Rows from block 6 of a small image classifier, named by matrix and row number. Rows with one number belong to one channel. Each number is 500 + 25 x the weight over its row's rms, rounded and kept within 0 to 999. All counts start at 0. Numbers have three digits each.
After each channel's rows are labels from the 100 images, of 14848, where the channel reaches its highest value: "strongest on" is what is common among them. Only what is clearly more common there than usual is listed. The data: simulated fluorescence microscopy of cells. In brackets: how many of the 100.
# convs0: expand 5x5 conv (model.blocks.6.convs.0.weight, 192x48x5x5, standardized in use, each kernel summed), inputs 0-47
# convs1: project pointwise conv (model.blocks.6.convs.1.weight, 48x192x1x1, standardized in use, transposed), outputs 0-47

convs0.189:486481493513498520531529463519488485502510525478461519543484479508492493501467512521476520486481477537532483475532492451477538534541470537462507
convs1.189:516516504498469488479499510553538467461511494488509495506551495507510480502498491461504464499434474482488494478553480506445491503515466517490482
strongest on: few cells (94); cells: one or two (94); yellow stain (87)

convs0.12:527492531522484499488455488509469424460496492505509498472553505480542461505547502515512509504533492470518479508522485470501510510505524489502534
convs1.12:516460523499511493529532464522533462532514507484503441522537506464483483539507513534484506547493524515485497520557495485525500490527486491478501
strongest on: cyan stain (95); few cells (85); cells: one or two (85)

convs0.28:500503467472481454470506480498474540459539519500492462514491523531523527502459489506520482463515510492493517530482494510515497523532543497560473
convs1.28:495511511527547517564497480458522521472484488517475487490517521475498507484481508511497490443556535519511516523530512519533486503474520500543508
strongest on: green stain (90); few cells (85); cells: one or two (85)

convs0.143:483489482465559500499516448477521523520486505544484496494507507505494486485498477544479495518486534454482469491501530463493527540497553485522478
convs1.143:538484494488511503507494513500483415543521518512489530486493458504512477481492512478495513447502512511498476481469489566504486516475527534495512
strongest on: yellow stain (100); few cells (96); cells: one or two (96)

convs0.8:509491517493495484518495473491488525521500491485490517488493489487530510484497488509503480503537505434488553554457487517548474445476523493550513
convs1.8:479503474521508477464490563475453554506505521473492513497477543568506491515491505548521490504466502478473493476509503508522501504494523474494486
strongest on: green stain (100); few cells (85); cells: one or two (85)

convs0.87:478496478464481520545483494524526476448515512503513522474565521500512468500477517503495478534465473550536485528503494464464499493501511502499524
convs1.87:489482512525492506512487461522493472546527505527512497523522494461504516479499533533508509455468545491540512517480486500534463525521481484437483
strongest on: magenta stain (100); few cells (96); cells: one or two (96)

convs0.113:497478523507478466464530446465472481535468522510488475503505497495513496494493504495539470488500537496503539506520500466566467503507489536539519
convs1.113:440467475505474473516543468526487529544488498494487465497437477487513464502491478516483463516511473532480492519502507523520505502491489500545510
strongest on: yellow stain (100); few cells (83); cells: one or two (83)

convs0.104:491514520498486463502524457462476463490551480512496502513500519489488453482481544478516492491506503472484531507516523539550448499523508539503516
convs1.104:510507518504489487470508551503505505456480496455514469512511482508501520492513453465490512475476517545486497529573502463545527484489497524500509
strongest on: few cells (93); cells: one or two (93); magenta stain (54)

convs0.114:509506486461490517512526494487545512503514502480522468508473521527500497457471457500531532547497465506511544536477470530524490507469487506450479
convs1.114:470514514492495489523495564485507457470502497490497503488394505497498493504495489513486540534542482501500500465509494467503501491503476490524512
strongest on: yellow stain (70); few cells (62); cells: one or two (62)

convs0.153:528492443494525512523511506490535486479497527472517484460504539488523511483542470499491483513482493512521448526455456505485557495477499515508517
convs1.153:497495501502431500478504494501528505467501539482498469491531503489484493487498477530479408522483509488470514512519503464500497521500526475451495
strongest on: few cells (98); cells: one or two (98); magenta stain (82)

convs0.53:542487534485478455483509491469493484548455493473492538508512491500511504523509498519476490543466487512507497489529487482474523530535474508455553
convs1.53:499491539501501505573519505511496459540507527516506450524537531518492499526498477482460527502467515534506506475493497480529545479512466508491510
strongest on: yellow stain (100); few cells (99); cells: one or two (99)

convs0.105:558498564510469461496541478473496476494486479496470528528499465497506476515506537483506520504471501515523492506510476484511532522519447514464505
convs1.105:519472501505520493559521503464505505528466493503499480488561500495499473526496494529502531493454491539523524486503498448445509454516513486501506
strongest on: yellow stain (100); few cells (70); cells: one or two (70)

convs0.50:478540487521541533438461466489478510469512484495495465500471497466490515510530540520539532463515524481489519495516495523528484510494519506464494
convs1.50:494485506487554455463485491471480497501490472513503541468464497463500521486511517519510473542517526500556511471474491501554493501496489525459511
strongest on: red stain (98); few cells (89); cells: one or two (89)

convs0.186:507511534445500501535508510493498518505486536478491467500496485507494526528480476505478463508513502466468527510500481480526476457511483566562484
convs1.186:516508494530466502478505517497492478448503564510477518505504461503496437475476508464546551513510506500480536521467503519527504493492508503519479
strongest on: green stain (100); few cells (75); cells: one or two (75)

convs0.177:505526459482537505543484527526532510483533505508500497478494521479454490515463532521541508535461466525528492489507513510497490455471494457512475
convs1.177:566508499485471484480501499508456498479476521540548516480500473510527477517492480489492516499524462530534450495492525496489556517519525491494524
strongest on: magenta stain (100); few cells (99); cells: one or two (99)

convs0.4:471500506519476487491456460471473497450507490516483510522482504502496466515481532517531559486525475519515492511507520506535493523496535549446513
convs1.4:530503504481523494485497453507503511587496482513507504516497516486485474499508495463500484533552504490479475461461498526525496476500510516439506
strongest on: cyan stain (100); few cells (99); cells: one or two (99)

convs0.86:516495496498498472453479497520494535491525499518515486487508506480546508508534471489553503442513550454484517516468492520488462513526531480498469
convs1.86:492499463488522510488500517513502428537502495488476528509459477500498506503514487448504529459531526466513493470441496492469464511490497504468496
strongest on: green stain (100); few cells (94); cells: one or two (94)

convs0.181:548485511502497458507491519511533507526496514481479547496502477516483501519492486529450485553458470546475486518496530512448528505500484511473483
convs1.181:549535512511483489527517438491469507488471478537503514510500508532519488489478481520515486443530500512520467482499513500547524475504491520553514
strongest on: yellow stain (100); few cells (67); cells: one or two (67)

convs0.96:476516477525510499532521552522525514506527493543539567486473462488489480467489496513470457508483476507496471496492468476474532507492518510475509
convs1.96:484480508524487497528504489514504491451521487517528467494506491484497493513499524448504474445483480500515500504414483517561487516516501514470494
strongest on: cyan stain (97); few cells (92); cells: one or two (92)

convs0.146:519498524477502535498462548491464472535503511503493488508504494531473472540459522505472511516505485524517482421526512510502523498487495526456513
convs1.146:497518493498493501491513549506503515428507526505521499505537523518502506487494454501506470410514484496460476496495510523520504508490515493453511
strongest on: few cells (88); cells: one or two (88); magenta stain (56); long thin cells (35)

convs0.35:488494504478516500505470526496474524491499540530520469504478561520549524487489467514493453486555519492478487476507483506498458466493529492538518
convs1.35:502497514519498506482525460490508457515496497517509509527486481494510514500488528602508528464539491491510503519569506481508503527476487483497494
strongest on: green stain (95); few cells (92); cells: one or two (92)

convs0.117:489464490473486457473538454468468509514493502525491499528524513550548535453476497491506486487493513487504496516498507499476503566519514514531489
convs1.117:477528492482549536544489537532525533535500515526494541496508489533498498513505486446473479548510465505488514507538484495481485463507483520513497
strongest on: yellow stain (100); few cells (96); cells: one or two (96)

convs0.179:461506486481504527476531488520460524490496450498534493471518526557501497464484471527488477474551482471489534548487467515514506499518493502508504
convs1.179:527512482486472511534515515505523594521537530506475493515497468518494537498510508501526453472497503460507519502496501483489471500491518514549480
strongest on: green stain (100); few cells (96); cells: one or two (96)

convs0.103:516485510488470488533516510541511494470494530518480523465483468492494528478437487511509500513508514501550482567488483467511478505466541523482506
convs1.103:492504509512495466472500455498468581466503510519520487467511526467524481454497533482524468551504489499515488506461503509507511487513471487478498
strongest on: few cells (94); cells: one or two (94); cyan stain (93)

convs0.191:496505486487506532565492530519500493470526482522478487471539528509468472473472534498503481527525476466523492502499502526505454465468526502548492
convs1.191:528504500513481497497499481492475556533499481547529487520478534486535507470497488515511491516461543532578492509510497481532499528511478493529512
strongest on: magenta stain (100); few cells (99); cells: one or two (99)

convs0.110:478509513521529516556515523498501504475514528480482521487459521509448464507481509513503529555487502515501495505488504470556471450485474470485488
convs1.110:527530507507463506441499508497442420532491504494525483482513482499522496465492495510543535488541506483482496519462509497507508502512493499466498
strongest on: green stain (100); few cells (91); cells: one or two (91)

convs0.164:520509487481517479504503491492522522489526474510526492489516499496519501487500498511513507460536513432482504508486493576519502466443538506526452
convs1.164:472483473490475460469479533518492506498536516500490501481464506482503495525515496518529449547531495489492482551470500520484530525498502465439482
strongest on: green stain (100); few cells (99); cells: one or two (99)

convs0.145:481458513490490508532488482509479452490538495528542502512511515507529506476431509521520502479497509473514496525483479439471520547525483510509507
convs1.145:460443511512526473486478482506490465437522479505514515510479518505497502511500528548480495541471532524529490495470465454512499528504486490489477
strongest on: cyan stain (93); few cells (86); cells: one or two (86)

convs0.152:518484515513490474516509492494502510490484526467502533536484486488512493530510479525476506519469484556506501477500499447442523516557453508466530
convs1.152:531492515497459471504515501500501467466511472486513441509462532496488498559496530556471497479478532521483489490526493478505521512541465485505509
strongest on: yellow stain (100); few cells (96); cells: one or two (96)

convs0.139:477514470496511473518527520535532558467551499498492492478508512488546521458456480465492506505535506514476491499481461508497495475505520474543491
convs1.139:534512475480489532510464518494523472480502521459494508478452447497480467508529486482512472503507451491475539511493493461445498472487474505511488
strongest on: few cells (96); cells: one or two (96); magenta stain (68)

convs0.185:498501523436452477532502521496531506472520519497527525503525513524507486509501484474465507538515484512531473495516507468525447510478489543456495
convs1.185:516505527503488510506496501490499456484500496487512469531489512497502510506497517492498485577480480497501493501441486484595499506500494493442507
strongest on: few cells (96); cells: one or two (96); yellow stain (86); long thin cells (34)

convs0.112:536489546520491460513511482509510520485555520512473478486463473463452457499487523500560513486527497505525530524509497488523502489469497511472493
convs1.112:454511504508540506466493495491463527537522503472485479480477517538495569471507520453538484521486478519462518503476496508544501475506512502497490
strongest on: cyan stain (100); few cells (99); cells: one or two (99)

convs0.49:503518491507462451527526488486502553481521527476493474510495529536515515470481504529501500495468436543492489503519482517517495464522468469523527
convs1.49:501509484498496509528494516529513553499505469463491496482513499517487540525508476421490496420499474487469502498516488536480515492496527493522487
strongest on: magenta stain (98); few cells (89); cells: one or two (89)

convs0.3:503509518510507453429483447506470478515499477525467480526507505500494491506484532499525512489533505461519514507508542523546461470492525524520505
convs1.3:497493485508503513508526569491504531473477556482452515491466478526505517502488492527498517537484529517511494517518520473466518457471548492521500
strongest on: green stain (100); few cells (93); cells: one or two (93)

convs0.141:490488496490518501538525548507542503543499519477471468500471527513458505507493493503492504530515469518480502458493521480538450450482512493544483
convs1.141:508498512507529480460487414497457484499494501535515457477487492503524487496490504473531483506512504505540489503535505466460491504508477473551510
strongest on: magenta stain (70); few cells (66); cells: one or two (66)

convs0.175:492495531480484497535500501526491508460496503510499516457500476498501489489494535504499515516543509498559483549492436508534464448471511524490473
convs1.175:479497504504506505498487519484485536537474510468507535448495471506495455518509483474521489480458429499475507520502504492441535479496479466501490
strongest on: cyan stain (98); few cells (56); cells: one or two (56)

convs0.170:492522479502509474494491430533512475491517527492499492545497456505512551503514496505519493475517506485468504455501534479467515527476565503496508
convs1.170:510491497492513483470529487506487582536520494501492522492429505494519508517504524446487493520470528514515500479488503556509477530478512492495512
strongest on: red stain (100); few cells (95); cells: one or two (95)

convs0.34:491511490495515506474474489527493544490513524511533514484475503476541482490529474535528478479519499443491548502475474526509452469463533503536496
convs1.34:532482458483502474475507471517481565549510509492498467455491483467492472486515455459506457495487517476512497497475500519504480522486534493531494
strongest on: green stain (100); few cells (97); cells: one or two (97)

convs0.70:448504484475530486494495480498492533483528530515525484495460501523527514457507506521536507450533527461516508531456456520499501475491540492512499
convs1.70:509474460486525486482477469510475491513516501457494522445482457486476496525516482486489444445463486499500511516499494518468500519496512441486495
strongest on: magenta stain (100); few cells (98); cells: one or two (98)

convs0.142:518497507485526505458543473497478487510516498517499456490478482519518542492509492498510480452542538456481490512474517520503509490482530506564454
convs1.142:506509488523517496498518458497500519529485498483498532505465487562516525531483525521517544457513504463489504539553521540500476497491521458515486
strongest on: green stain (100); few cells (90); cells: one or two (90)